Rows from block 9 of the image encoder, named by matrix and row number. Rows with one number belong to one channel. Each number is 128 + 24 x the weight over its row's rms, rounded and kept within 0 to 255. All counts start at 0. After the name is the row's rms in percent of the matrix's.
# convs0: expand pointwise conv (encoder.blocks.9.convs.0.weight, 336x56x1x1), inputs 0-55
# convs1: depthwise 3x3 conv (encoder.blocks.9.convs.1.weight, 336x1x3x3, trained with AdamW), a 3x3 kernel
# convs2: project pointwise conv (encoder.blocks.9.convs.2.weight, 56x336x1x1, transposed), outputs 0-55
convs0.138 085 [126 116 138 118 112 112 114  76 147 167 103 135 124 120 184 134 133 140 110 179 146 157 143 158 110  82  96 156 158 162 162 121 115 151 145 128 114 155 149 118 145 121 144 122  83 157 164 109 147 156 136 125 138 128 106 108]
convs0.139 110 [112 148 143 120 154 146 132 142 126 114 139 133 176 100 158 121 123 139 144 134 123 132 111 187 122 112  97 144 123 154 107 117 115 137  75 135 143  99 121 134 153 131 109 103  62  99  98 177  84 128 124 114 102 165 112 133]
convs0.140 081 [114 134 108 135 127 124  88 146 137 113 143 135 147 145  84  92 155 175 153 132 119 120 179 160 102  84 131 139 149 111 111 101 179 114 156 146 183 144 120 158 131 164 127 152 130 136 132 133 143 114  94 103 154 111 133 122]
convs0.141 115 [158 130 153 119 126 115 121 123 101 162  98 130 120 111 128 194 119 179 126 151 165 113 118 148 106 125 112 128 153 156 136 114  89  97 143 120 123 103 130  96 124 140 109 112 145 149 135  68  75 133 128 137 128 165 127 161]
convs0.142 110 [100 143 139 127 103 141 144 126 141 152 161 105  88 123  92 128  95 128 128 123 139 132  69 131 128  90 141 118 154 169 108  99 120 102 130 127 114  70  88 151 151 124 124 145 134 107 103 129 143 148 117 132 129 165  77 170]
convs0.143 087 [105  99 133 164 154 143 130 161 105 148 121 131 123 130 126 102 178 121 143 119 154 102 155 145 134 148 132 123 124 108 111  95 125 131 111  77 111 104 100 137 142  76 145 152 103 103 101 135 155 116 173  97 123 127  76  90]
convs0.144 103 [130 129 106 150 123 137 135 132 163 115 176 138 121 138 134 178 137 159 162 151 133 103 107 129 101 137 114 135 124 117 156 137 140 106 155 129  98 114 111 140 107 137 175 149  91 117 116 109  89  74 133 193 144 169 132 139]
convs0.145 084 [126  84 126 136 138 117 124 121 143 108 104 153 110 116 119 159 147 119 148 179 164 103 171 123 104  97 136 135 109 144 127 123 109 174 132 138 139 135 156 134  81 114 131 159 157 101 119 146 122 174 114 125 173 121 112 187]
convs0.146 106 [142 141 123  87 119 117 162  86 146 119 147 130 117 118 136 187 136 107 142 137 105 172 166 128 130 139 108 121 118 127 109 122 136 159 161 131 105 134  75  97 146 106  93 134 130 129 122 162 178 184 137 132 158 138 138 140]
convs0.147 111 [130 111 157 153 133 124 139 124 154 106 108 145  83 169 143 158  83  96 102 164 125 145  98  79 123 139  94 108  86 119 128 156 150 136 122 113 151 124 108 115  94 133 114 165 139 146 145 100 131 125 126 119 136  89  84  98]
convs0.148 063 [130 137  81 118 149 122 142 143 112 142 129 102 155 129  95 130  86 153 132 152 156 138 166 121 117 156 142 148 114 130 169 135 181 142 143  84 113 110  72 151 111 127 156 144 143  96 130 146 124 138 116 166 114  91 145  91]
convs0.149 078 [101 105 124 156 108 119 199 114  90 120 116 111 120 131  88 137 116 151 148  78 142 135 112 103  96  93 133 155 101 102 160 136 145 123 123 135 113  97 108 170 106 131 169 103 158 111 122 135 154 106 122 135 101 133 113 107]
convs0.150 081 [ 98  75  97 124 139 150 123  85  80  96 146 126 122 115 117 106 105 128 135 120  92 138 124 139  96 138 162 163 104 103 123  93 106 119 107 113 100 127 102 125 132 138 129 160 138 105 138  91 179 118 119  93 136 164 157 149]
convs0.151 109 [111 165 120 130 104 157 121 124 140 129 103 147  93  95 118 124 164 106 122 134 133 174 136 123 137 143 160 126  95  89 182 146 118  87 105 109 128 137  86  94  84 140 146 156 108 129 178 126  96 143 133 130 107 134 102 122]
convs0.152 082 [ 93  99 139 142 101 101 109 124 112 139 152 111 107 102 148 102 113 170 152  90 147 149 143 116 108 168 125 132 132 150 131 102 172 163 152  98 148 141 128  97 137 136 148  89  75 111 152  82 130  97 152 106 124 115 133 133]
convs0.153 116 [159 165 141 162 191 108 133 122 149 107 142 127 138 111 122 104 141 115 118  55 104 134  89 108 153 161 136 131 131 110 146 106 134 133 116 110 113 128 111 125  84  94 115 157 124 159 136 146 108 157 165 107 101 107 130 119]
convs0.154 090 [102 123 127 168 156 148 136 137  96  92 136  77 145 114 163 113 143 160 142 130 141 145 142 165 143  88  87 124 105  95 135  73 105 134 148 130 119  91 131 154 133 149 109 144 163  88 147 163 132 138 139 104 135 147 139 128]
convs0.155 095 [154 129 131 109 115 151 124 151 125 107 143 126 124 153 149 102 117  95 122 114  80 135 141 116 141 126 104 123 169  91 167 144 109  99 128 165 153 159 145 143  95 171 132 145 101 163 181 122  92 127 147 108 133 180 128 109]
convs0.156 118 [142 116 115  95 134 124 152 127 126  98 145 140 158 119 180  81  98 146 103 165 118  94 100 119 141 140 101 167 118 150 116 102 128 141 136 115 101 115 145 117 126 169 145  78 109  90 145 139 117 122 160  83 114 162 121 150]
convs0.157 110 [118 147 103 157 155 162  87  86 112 137 143 117 126 155 174 151 102 128 172 130 135 159 177 146 119 132 106 165 146 115  88 111 112 137 118 120  88 122 120 146  92 160 144 115 119 159 133 128 118 145 152 137 152 115 131 174]
convs0.158 086 [144 131 110  85 154 141 165 158 136  90 153 146 135 142 151  78 102 129 183 102 120 130  98 155 177 143 149 137 155 102 133 182 132 150 102 119 135 132 132 123 118 115 125 142 125 127 166 147 169 106 114 116 141 143 150 109]
convs0.159 102 [116 148 139 154 144 103 125 118  78 106  98 139 102 121 142 115 116 126 158 140 100 168 121  75 130 124 124 134 127 134 102 119 120 197  60 128 139 159 131  92 140 134 118 110 139  96 127 145 139  98 149 169 127 107 123 126]
convs0.160 109 [109 105 125 106 131 127  96  81 112 124 174  92 135 138 106 125 121 152 169 120  96 119  99 144 129 137 121 160 149 155 121 121 159 133 116 128 119 121 118 110 114 169 164 194 145 113 132 117 130  86  97 129 167 101 102 155]
convs0.161 108 [144 146  99 144 109 137 104 132 138 123 150 141  89 105 130 133 113 111  88 182 128 146 140  80 125 127  94  83 116 120 120  98 120 162 137  73 123 125  90 137 133 165  77 125 167 167 137 137 122 149 113 123 134 110 129 110]
convs0.162 086 [124 114 148 102 125 196 116 116  91 151 131 130 134 136 139 121 134 167 163 130 114 123  99 139 131 144 154 180  84 140 126 164 112 109 147 111 117 120 164 159 101 112 137 104 180 111 140 152  96 163 133 151 130 117 155 138]
convs0.163 082 [140 122 166 117 116 140  93 151 115 107  91  97 107  98 112 100  81 143 102 125  94 141 142 160 143  85  93 145 164  96 156 133 110 155 139 107 150 124 132  92 135 119 152 125 170 128 117 122 124 100  96 155 119 173 123 137]
convs0.164 074 [ 72 127 105 145 148 153 152 128 119  95 147 132 150  88 137  89 114 119 143 116 105 139 156 121 152 149 136 144 115  88 149 118 155 168 138 108 106  88 143 140 119 113 140 148 128  94 127  75  87 130 160 150 101 146 163 135]
convs0.165 096 [130 118 113 149 171 108  93 159 177 152 122 130  93 105 138 143 126 130  99  94  96 124 142 146 142 182  85 144 120 108 128 101 136 141 155 146 104 160 106 135 147 131 140 163 152 130  79 116 161 131 121  98 113 116 162 131]
convs0.166 091 [147 137 130 109 164 160 151 154 121 180 156 129 138 189 173 131 122 144 163 116 110 132 138 114 108 152 124 108 146 106  99 123 123 133 120 121 144 131 118 175  87 139 107 106 117 141 179 138 157 102 178 148 129 118 131 142]
convs0.167 100 [166 150 143 137 118 120 150 152 108 154  79  85 109 148 129 159 169 164 135 151 134 139 136 192 157 116  91 118 128 125 114 126 142 136 131 139  91 154 139 126 100 155 104  99  90 163 126 136  95 138 132 115 143 119 152 155]
convs0.168 112 [130 166 144 144  93 159 109 142 137 145 122 101 112 157  90 116 169 133 174  92 103 145 150 125 149 119 141  89 124 187 105 134 130 163 151  99 121 130 123 122 103 157 116 137 118 150 109 149 131 102  89 153 135 102 138 169]
convs0.169 122 [121 118 119 158 112 132 145 140  88  95 150  89 156 147 153 138 141  93 138 142 140  93 161 129 123 149 129 113  85 133 128  91  70 157 144 158 136 112 114  98 149 145 149 154 161 128 120 136 129  88 111 140 172 137 139 170]
convs0.170 074 [ 87  83  96 159 150 100 143 130 116  95 126  91 103 156 119 127  91 147 128  98 126 148 163 105 139  91 145 109 152 143 129 137 127 125 157 155 130 163 162 128 128 137 157 110 140  93 112 107 107  77 102 102 146 117 107 152]
convs0.171 075 [113 125 167 144  97  89 119  97  81 198 134 135 131 117  94 108 130 131  93 138 107 117 119 134 124 129 165 148 200 147 127 160 104 132 121 138 102 130 137 151 110 127 139 150 133 116 129  79 148 147 135 143 135 155 128 135]
convs0.172 106 [134 110 105 158 121 103 135 100 120 132 144 191 124 128 144 150  90  66 138  95 124 144 120 118 125 124 121 140 110 117 149  92 147 127 122 119 143 116 115  94 142 164 128 120 164 130 102 133 131 122  92 151 152 146 193 170]
convs0.173 090 [ 74 140 139 111 106 124 101  79 112 126 188 115 169  96 113 129 125 112 129 126  92 106 128 142 122 137 120 153 132 144 110 152  95  98 135 110 121 104 109 127 144  97 108 139 106 160  87 109  96 140 157 174 145 155 116 136]
convs0.174 099 [131 137  92 118 123 161 139 138 109 108 132 138 122 110 115 128 107 111 121 114 150 156 109 156 167 140  82 125 126  86 139 150 122 128 104 147  92 144 128  96 145 152 144  96 133 149 121 119 187 124 118 119 155  92 209 120]
convs0.175 075 [119 131 137 136  89 113 135  76 165 155 127 159 175 163 155 132 167 107 157 144 139 153 108  98 128 113 110  86 131 112 101 123 122 119 131 109 119 143 185 151 111 143 132 127 134 103 102 135 112 133 122  91 159  81 132 106]
convs0.176 083 [128 105 150 141 120 131 100 107 132 159 133 132  87 121 125 140 137 121 156 132 149 130 107 134 160 134 140  91 149  93 133 110 139 115 126 157 129 160 177 151 176 133 122 129 134 139 157 151 124 105 125  96  87  94 200  87]
convs0.177 097 [105 188 109 142 138 103 123 124 153 135 108 127 158 116 170 143 137 112 125 121 137  99 133 153  95  94 122  95 141 135 125 148 135 133  69 133 129 135 125 144 143  92 149 155  98 115 105 161 100  77 163 164 134 105 128  98]
convs0.178 092 [ 98 126  96  88 129 122 140 107 159 136 129 117 177 117 121 102 154 149  56 104 127 147 143 110 122 167 141 123 135 124 111 127 138 101 103 108  91 143 135 117 123 122 127 118  82  97 127 106 183 135 124 124 105 157  85 115]
convs0.179 090 [137  98 122 136  99 152 136 124 129 129 104 101  98 125  73 197 124 122  89  82 117 116  99 160 103 125 136 193 127 109 135 131 114 133 122 111 104 167 121 135 138 114 148  98 101 123 133 100 102 118 123 135 166 119 143 121]
convs0.180 078 [142 175 144 113 131 113 113  86 144 142 128 154  92 163 142 124 127 125 118 160 168 124 128 128  97 123 115 141 155 120  93  47  83 151 131 114 154 109 117 131 112 117 121 149  83 151 148 114 115 128 114  98 131 125 153 157]
convs0.181 142 [128  65 123 114 110 119 110  92 176 135 105 150 152 129 125 117 114 135  98 132 155 112 123  83 135 124 131 115 102 105 128  92 120 142 104 100 155 128 141 113 138 111  97 151 215 145 131 146 124 140 139 120 101 128 155 144]
convs0.182 105 [142 116 127 160 110 165 114 120 131 161  84 120 116  99  96 122 117 169 140 114 115 114  90 144 163  99 137 153 178  90 136 115 147 152 102 108 110 127 100 134 115 137 179 141 158 130 114 148 146 131 147 158  79 114 121 154]
convs0.183 143 [134 170 166 159 156 110 105 110 164 133 126  99 111 125 104 137 126 138 127 116 130 120 127 174 105 107 151 134 117 121 162 119 153 129 128 195 146 143  80 109 124 116  97 101 112 144  68 132 117 168 135 149 154 131 108 137]
convs0.184 116 [126 120 149 100 109 106  98  96 161 150 126 166 129  77 193 155 162 134 146  87 160 150 159 125 138 100 125  94 173 110 123 108 136 133 122 116 113 137 123 141 135 144 115 165 108 106 132 125 104  91 109 132 115 144  98 122]
convs0.185 117 [152 117 178 114  98 113  91 143 137 156 101 152 135 138 143 164 138 151 123 158 118 142 143 138 139 119 114 141 151 119  66 108 106 113 131 137 181 158  80 171 129 142 126 129 149 152 109 153 143 144 161 112 140 120  87 116]
convs0.186 110 [160 158 147 179 111 139 147 118 114 144 103 118 125 116 121  96  79 148 103 159 154 149 114 144 130 117 175 137 137 189 102 159 105  99 109 158 131 112 149 149 140 116  77 127 140 124 140 123 107 113 111 121 163 107 125 155]
convs0.187 073 [136 118 156  94 120  99 108 158 161 130 127 134 102 136 133 133 105 111 171 150 103 118 105 122 159 145  97 116 177 166 134 133 105 146 121 106 102 135 106 156 156 126 112 110 126 157 127 104 146 119  69 177 150 160 146  94]
convs0.188 095 [131 121 115 133 132 138 137 122 122 112 108 117  91 127 104 130 141 148 134 113 118 105 119 163  99 115 147 155 124 109 129  68 117 130 118 105 136  79 127 148 221 162  80 156 129 146 140 106 146 140 116 125 139 131 138 172]
convs0.189 077 [122 111 115 112  89 157 126 138 141 126 152 169 118 136 136  97 141 159 126 150 109 150 125 107 113  99 155 151 132  90 102 137 155 134 121  95 123  98  99 155  81 109 118  86 172 111 146 106 100 178 107 147 122 165 106 138]
convs0.190 091 [139 157 146 127 103 109 162 154 130 134 126 159 119 149 144 160 127 114  69 120 143 161 136 181 128 170  87 178 100 168 126 143 156  93 122 117 133 157 128 161 159 136 112 102 149  99 117 120 127 110 116 135 136 104 119 133]
convs1.138 087 [150 183 158 136 140 149 120 132 129]
convs1.139 093 [113 124 115 129 163 135 141 175 163]
convs1.140 097 [ 91 112 118 120 134  75 137 128 108]
convs1.141 106 [122 113 145 131 139 159 129 169 171]
convs1.142 104 [106 158 140 155 168 125 111 123  96]
convs1.143 097 [136 144 143 149 155 159 144 146 171]
convs1.144 087 [168 160 157 148 144 145 136 123 102]
convs1.145 097 [ 84 110  97 111 131 122 101 129  98]
convs1.146 117 [119  95 115 156 130 100 135 163 159]
convs1.147 124 [139 129 113 134 196 127 128 140 121]
convs1.148 086 [138 140 142 161 149 160 159 142 160]
convs1.149 079 [144 159 151 137 159 171 135 141 146]
convs1.150 086 [100 103 107 107 137 114 103 121  84]
convs1.151 097 [ 95 103 116 103 135 145 110 156 163]
convs1.152 073 [109 104 108  93  95 137 104 104 146]
convs1.153 111 [147 109 140 119 100 132 118 136 185]
convs1.154 102 [ 93 115 118 114 126 154 127 144 178]
convs1.155 115 [125  90 130 119 142 166 102 133 164]
convs1.156 121 [172 125 104 152 116 111 101 109 152]
convs1.157 103 [128 124 124 154 179 150 139 157 149]
convs1.158 101 [154 158 134 168 158 122 148 154 126]
convs1.159 106 [142 148  97 152 120  94 107 108  97]
convs1.160 083 [109 104 101 108 123  86  98 114 114]
convs1.161 118 [126 104 102 139 139 142  81  96 144]
convs1.162 094 [137 122 130 125 101 124 107  79  89]
convs1.163 097 [ 89 107 146 111 137 112  85 123 106]
convs1.164 087 [155 154 118 164 144 142 145 159 153]
convs1.165 092 [ 98 129 150  97 152 171 112 130 113]
convs1.166 099 [147 139 112 174 148 124 141 155 160]
convs1.167 094 [122 105  91 107 118  97 110  91 118]
convs1.168 114 [103 104 149 108 128 151 155 151  91]
convs1.169 098 [132 113 110 112 129 147 126 144 189]
convs1.170 094 [ 83 116 108 105 115 142  87 124 135]
convs1.171 090 [138 139 147 154 176 157 126 153 142]
convs1.172 107 [173 173 148 136 150 139 125 125 122]
convs1.173 111 [129 146 124 154 188 129 131 149 117]
convs1.174 101 [ 84 111 105 136 156 144 118 158 146]
convs1.175 076 [117 141 170 135 165 159 146 149 126]
convs1.176 060 [101 115 110  97 125  95  99 125  95]
convs1.177 101 [136 162 120 106 131 167  86 129 138]
convs1.178 094 [ 94 111 118 146 130 133 178 138 155]
convs1.179 094 [135 108 111 159 113  98 171 116 110]
convs1.180 073 [156 163 177 142 140 137 135 145 124]
convs1.181 104 [120 105 104  99 126 161 134 166 104]
convs1.182 096 [148 121 128 149 126 112 181 157 148]
convs1.183 105 [130 123 168 127  96 114 148 155  94]
convs1.184 111 [143 106  86 149 141 119  83 134 126]
convs1.185 095 [159 156 133 160 167 108 148 132 120]
convs1.186 091 [164 100 128 121  87 102 151 140 135]
convs1.187 068 [161 154 145 138 144 153 154 166 129]
convs1.188 101 [ 99 134 137 107 153 146 102 174 138]
convs1.189 101 [129 123 127 123 135 101 116  66 108]
convs1.190 080 [114 103 134  96 138  95 100 113  95]
convs2.138 096 [120  93 159 138 131 111 112 104 136 115 163 146 134 128 123 160 142 131  98 144  77 134 130 104 117 151 125  78  93 119 107 152 138 138 136 158 112 148 147 142 118  93 141 182 103  78 141 117 103 101 119 123 165  77 132 121]
convs2.139 102 [ 95 161 124 107 115 115 115  92 113 162 182 157 102 139 105 129 122 133 115 114 134 126 128 112 135 137 133 154 166 119 135 143  84 107 113  88 142 158 152 144 123 112 108 147 175 155 144  76 181 123 129  98 102 115 111 129]
convs2.140 088 [110 134 104  96 135 118 156 117 134 130 118 188 118 125 126 126 130  78 139 158  96 128 150 130 129  95 101 106 122 155 133 111 129 126 162 120 123 131 127 113  90  96 125 126 132 176 200 181 119 104 113 110 136 103 153 131]
convs2.141 124 [100 109 170 169 128 130 150 177  92 138  89 129 131 144 113 148 152 138 153 121  67 124 114 115 168 136 137 118 129 119  82 162 109 122 108 118 148 138 108 109 157 116 143 135 127 145 147 123 105 115 116 145 152  61 128 116]
convs2.142 113 [153 137 130 102 115 133 116 115 125  86 119 124 180 118 128 102 135 127 132 127 101 105 131 134 126 129 118 139 158 153 121 179 105 114 101 155  88 137 131 131 149 138 124 185 122 121 106 126 162  93 123 103 163  71 102 181]
convs2.143 101 [163  97 105 149 122 159  98  99  73 127 129 115 114 106 115 112 150 162 141 115 139 136 114  90 152 108 124 116 180  79 119 113  96 146 120 117 153 144 149 126 130 115  94 162  75 147 163 152 133 123 104 146 136 146 124 112]
convs2.144 075 [179 129 137 129 123 141 131  91 105 131 162 140 147 126 111 136 116  86 123 129 179 192 136 126 137  75 116 147 105 136 119 116 136 128 105 127 187 129 138 147  90 107 118 131 129 113 142 130 126 144 150 104 151 158 180 122]
convs2.145 089 [103 152  80 121 117  93 130 125 123 105  84 159 106 113 128 163 145 130 154  98 131 137 139  91 109 119 101  99 147 108 106 160 104 109 112 108 139 105  95 101 120 114 166 111  96 143 155 129  89 187 110 122 115 149 117 116]
convs2.146 116 [103 171 125 112 106 128  96 112 131 127 162 111 168 148 183 106 105 127  89 154 172 160 126 168 145 146 112 137 168 149  95 130 102 113 136 127 136 110 149 131  92 123 137 122 118 118 120 160 102 139 122 123 137 166 141  80]
convs2.147 113 [113 107 117 137 168 135 115 122 123 101 152 126 123 166 163 109 144 134 176 120 113 129 133 149 136 134 127 111 154 145 144 115  91  91  91 108 150 135 103 149 128 132 137  71 163 166 126 155 168 183 106 120  99 112 158 127]
convs2.148 066 [138 146 149 141 141 137 157 118 173 135 128  97 114 129 133 147 128 125 103 147  98 154 120 127  90 120 147 144 162 118 133 150 128 128 136 170 174 154 111 155 109 164 117 109 171 121 159  86  80 125 163 120 143 186 109 136]
convs2.149 071 [154  98 151 112 181 128 115 122 150 158 114 146 125  93 144 126 134 141 127 141 112 130 176  92 153 152 153 104 153 110 143 144  86 170 149 145 157 124 124  98 100 156 116  78 110  91 149  84 140 147 114 124 112 122 128 122]
convs2.150 099 [165 143 133 129 138 125 113 141 136  79  97 104 156 131 139 105 136 131  90 103 165 120 122 130 130 102 122 107 133 160 156 158 144  93 135 130  63 190 122 122 100  94 146 130 109 125 155 160 145 143 153 138 134 123 117  88]
convs2.151 103 [161 108 138 111 134 149 143 152 139 138 108 131 128 115 129 150 101 129  69 127 148 131 115 157 141 158 148 111 178 135 101 133 160 110  92 144 115 132 120 137 148 140 122  89 125 137 115 134 190  91  98 104  84 138 139 179]
convs2.152 098 [124 124  94 102 127 116 131 156 110 145  81  89 130 156 114  98 127 149 116 137 146 112 162 109 110 158 140 170 155 128 133 151 115 149 131 145 141 176 149 102 132 135 152 127  99 196 140 150  89  95 116 129 115 101  93 124]
convs2.153 124 [105 161 130 103 125 175  90  97 138 122 133 126 138  98 126 125 141 121 135 123 154 160 101 181 121 162 139 146 162 107 153 160 135 115 113 124 148  92 120 160 134 107 135 106 142 114 101 114 156 162  66 169 145 137 131 108]
convs2.154 102 [135 114 132 156 115 126 159 135 118 122 103 120 130 142 165 131  96 131 173 115  97 119  96  90 135 112 131 152 117 106 177 103 118 147  99 149  72 133 136 103 135 170 135 153 124 150 106 130 152 136  88  97 107 121  99 181]
convs2.155 094 [131 138 136 162 133 105 108 107 143  98 177 118 116 156 163 107 105 176 128 163 154 133 119  85  83 154 160 132 151 134 107 124 150  70 131 118 109 119 121 123 109 149  99 164 137 132 109 125 146 144 131 111  99  90 124 155]
convs2.156 129 [124 157 102 140  87  94 108 105 153 168 129  66 120 119 131 125 152 140 134 132 135 152 138 135 113 137  90 143 122 134 152 172 118 153 113 139  86 114 100 150 128 128 139 143 122 121 164 146  74 134 102 174 165 155 140 131]
convs2.157 097 [144  99 108 151 104 150 148 143 140 104 101 135  97 136  87 145 213 169 140 139 164 127 133 123 150 113  89 122 123 142 149 110 175 140 119  91 128 118  96 105 112 118 142 112 105 107 152 110 135 148 133 122 149 140 113 158]
convs2.158 089 [109 110 130 142 156 164  88 138 165 127 132 105 147 153 115 135 128 125 126 111  78 149 135 117 124 141 161 134 109 125 128 120  90 173 103 154 141  65 120 112 170 168 134 153 118 151 133  94 128 162 133 132  74 127 117 116]
convs2.159 105 [106  93 130 122 130 150 133 130  92 146 159 101 144 157 119  92 111  99  97 117  71 121 142 146 126 107 140 106 121 145  60 116 139 126 120 168 117 173 144 129 157 154 142 147 124 139 153 100 163 119 136 112 121 102 103  94]
convs2.160 091 [141 157  88 110 187 130 152 129 100  93 102 159 122 116 134 134 111 106 105 144 137 152 146 146 118 149 128  92 125 119 126 102 110 126 127 150 129 176  66 124 130 116 126 174 156 125 157 123 160 140 117 136  99 140 142  78]
convs2.161 101 [165 180 131 150 109 135  93 102 115 148 130 130 109 152 168 111 143 117 114 171 103 150 157 126 135 120  94  72 116 119  92 118 125 152 108 111 131 111 138 134 104 100 127 155 169 112 141 121 123 164 149 139 113  86 105 163]
convs2.162 088 [164 148  91 103 141 132  68 141 159 118 143  99 105 152 104  99 152 126 104 128 139 117 125 112  82 156 140 121 136 125 100 106 120 137 131  83 118 136  92 121 122 117 137 130 103 127 112 125 129 201 116 137 142 146  76 111]
convs2.163 099 [ 85 153 142 115 108 120  98 135 110 111 135 134 111 110 119  62 156 124 115 127 133 123 114 153 104 153 137 171 157 112 171 149 103 108 133 119 133 169 140 155 110 100 149 122 132 186 139  98 162 158 147 129  99 143 115 153]
convs2.164 076 [154  99  99 116  87 110 114 137 138 124  97 113  72 155 123 137 146 140 169 144  89 141 145 113  91 137 142  91 140 117 122 128  56  94 124 134 136 117 112 108 156 119 131 132 167 133 171  77 117 133 121 132 125 122 126 120]
convs2.165 089 [131 155 122 127 104 139 154  97 139 161 140 103 110 135 164 147 116 181 149 145 154 127 121 109 140 129 126 150  77 125 117 127  93 132  86 154 124 115 180 100 137 149 149 151 149 125 119 147 124 168 142 101  84  78 123 110]
convs2.166 091 [116 137 152 192 123 135 115 143 132 116 115  90 112 128 106 123 124 122 105 146 164 166 103 106 104 127  79 137 112  92 153  98 145 169 113 126 117 112  74 126 163 113 129 155  76 124 124 123 118 167 128 145 141 155 124 140]
convs2.167 104 [ 93 148 121 122 186 123  99 151 161 135 146 104 135 137 155 114 148 142 115 149 154  95 149  87 111 154 101  85 147 144 149 143 131 103  93 160 149 114  85 137  91 169 131 155 125 144 119  93 134 107 109 108 144 113 113 130]
convs2.168 126 [119 184 100 167 127 123 115 123 137 105 154 128 125 112 138 151 131 117 133 153 130 149 143 157 154 168 111 139 171 147 172 140 139 147  99 119 156 118 106 195 166 113 166 129 110 115 106 123 124 160 128 148 121 130  88 154]
convs2.169 132 [154 112 139 112 150 117 142 115 139 113 144 178 128 131  96 131 106  95 123 139  90 128 179 102 110 185 137 165 115  85 127  93 140 128 150 118 105 127 165 107 109 178 146  97 132 150 140 148 119 142 149 106 162 126 137 147]
convs2.170 095 [130 169 153  97 154  99 190 133  96 141  96 100 120 143 131 102 167 112 146  85 116 134 121 145 115 148 130 173 158 167 158 119 119 142 127 137 132 119 129 148 159 147 134  88 127 127  75 147 140 148 142 103 141 140 150 137]
convs2.171 079 [133 102 131 144 115 153  95 137 129 138 151 132 144 125 161 159 134 111  94 146 133 118 118  97 123  86 109  86 122 126 129  71 105 102 129 151 112 160 145 118 157  72 118  76  75 117 155 135 138  95 153 118 136 136 141 125]
convs2.172 095 [155  57 108  98 113 150  86 147 128 116 154  90 143 125 149 124 113 138 139 149 105  91 128 133 148 137 169 157 166 127 140 135 170 159 125 125 133 146 167 124 125 170 110 142 112 119 130 112 154 169 137 134 116 169 123 142]
convs2.173 097 [129 114 133 111 108 112 135 146 117 121 134 115 109 159 153  86 132 131 128 168  98 134 118  76 156 147 151 121 125 117 148 135 107 140 150 151 125 177 104 124 143 106 138 140 120 114  90 165 200 119 123  91 146 118  78 154]
convs2.174 102 [109 153 123  77 157 102 167  74 177 112 131 137 158 139 124 135 142 181 108 136 141 119 128 138 121 124 162 119  99 155 104 124 121 110 118 148  95 119 120 146 138 148 136 182 118  96 109 116 156 124 153 119 144  96  95 114]
convs2.175 086 [151 158 149 137 117 112 130 154 105  81 119  92 147 106 120 157 141 148 175 160 118  96 115 177 155 108 109 128 106 138 114 138 112 162 166 128  94  99 120 119 148 161 115 125 129  86 124 110 112 112 116  90 107 171 137 143]
convs2.176 073 [112 128 123 146  77 105 114 138 152 193 149 129 106  97 127 172  79 153 122 119 133 120 132 130 160 125  92 147 157 125 126 122 133 142  87 159 154 113 131 127 129 154 114 170 178 132 125 143 141 154 124 137 117 154 119  86]
convs2.177 095 [123 153 110 167 157 145  85 138 135 149 126 144 152 104 126  77 111 157 156 118  97 113 134 156 140 122 119 142 139 165 115 114 131  82 128 139 141 149  77 118  94 145 172 109 109 127 101 115 104 176 105 137 105 112 114  96]
convs2.178 084 [114 135 116 161 131 134 145 143 134 163 149 104 109 108 137 136 134 101 116 156 150 125 118  83 162 143 143 127 156 146 136 156  89  93  92  95 162 101  95 119 139 109 147 133 116  95 124 140 182  99  99 154 138 141 162  81]
convs2.179 095 [183 125 147 122 127 127 110 115 123 133 142 142 157  92 156 139 104 137 183 142 140 145  93 162 122 137 136 102 115 117 135 113 149  84 119 128 136 138 138 127 143 137  83 123 160 174  65  81 139 153 137 102 156 128 125 125]
convs2.180 084 [116 156 115 124 135 111 151  89 101 137 130 145 139  89  77 151 129 143  81 123  98 128 152 123 131 129 107 124 117 115 124 119 135  72 128 142  84 120 137 127 121 144 126 152 170 115 129 136 153 123  94 150 211 132 133 106]
convs2.181 129 [126 128 121 131 115 150 125  93 153 132 157 117 106 112 193 154 136 163 162 152 126 144 142 101 167 150 110 139 128 140 114 141 121 157 147 140  55 128 116  83 113 138 160 119  96 121 118 104 117 134 151 153 110 135  89 150]
convs2.182 104 [182 125 115 145 118 152 107 113 111 128 130 131 107 133 139 192 143  94 117 127 124 135 157 117 107 106 178  99 140 165 134 127 143 170  87 166 154 104 106 150 107 157 119 111 150 137 109 115 155 157 125 154 119 110  92 132]
convs2.183 132 [133 127 136 117 122 162 138 138 137  87 143 143 162 113 106 128 138 138 159 148  95 167 128 134 144 168 116 143 150 143 126  32 125 149 136 107 120 171 137 112 157 102 146  99 148 111 129 106 118 167 151 117 126 115 103 144]
convs2.184 107 [ 99 109  83 145 131  89 142 155 119 132 125 111 134 150  96  86  78 176 143 134 112 112 151 155  90 108 119 102 154 119 110 150 127 129 140 174 132 134 108 123 118 129 171 101 116 126  76 108 106 136 152 125 126 138 111 167]
convs2.185 106 [131 125 153 131 166 134 136 149 102  95  81 147 110 108 145 116 138 120 124 134 132  71  90 128 136 104 102 105 155 102 128 122 182 101 109  90 118 139 152 112 105 115 145 139 119 122 176 137  96 169 121 137 150 161 162 111]
convs2.186 091 [127 188 170 133 123 105 104 108 123 143 118  95 151 104 106 112 121 165  91 138 117 108 162 137 140 150  68 179 131 140 124 142 176 130 106 146 119 159 137 144 126 125 132 105 145 145 131 119 152 146  97 118 150 155 162 140]
convs2.187 078 [115 135 125 147 116 163 136  84 110  94 140 150 134 118  90 177 187 148 108 135 117 134 123 152 101  87 146  91 105 112 143 114  95 120 146 163  94 143 125 145 167 103 137 155  93 126 126 111 156  95 148 107 121 119 123 143]
convs2.188 090 [ 84 108 163 125 129 135 128 134 105 183 160 117  98 142 103 117 101 107 131 135 118 158 131 121 150 156 144 135 122 143 129 138 114  89 118 133 124 147 140 166  74  64 180 142 115 148 117 113 120 134 103 129 163 161 130 117]
convs2.189 077 [124 167 150 129 126 144 162 106 134 114 127 144 152 156 165 108 100 179 157 136 111 124 154 113  82 153 104 140 108 110 155 118 167 143 129 154 112 111 136  93 105 105 107 118  87 141 175 173 148 127 137 146 158 107 137 127]
convs2.190 069 [178 119 151 183 130 156  88 155 118 121 144 133  89 142 154 112 120 137  99 157  95 143 152 194 109 122 140 119 163 130 151 125 120 130 112 128 169 138 125  94 134 154 139 139 173 133 161 126 140 118 112 105 144 113 132 107]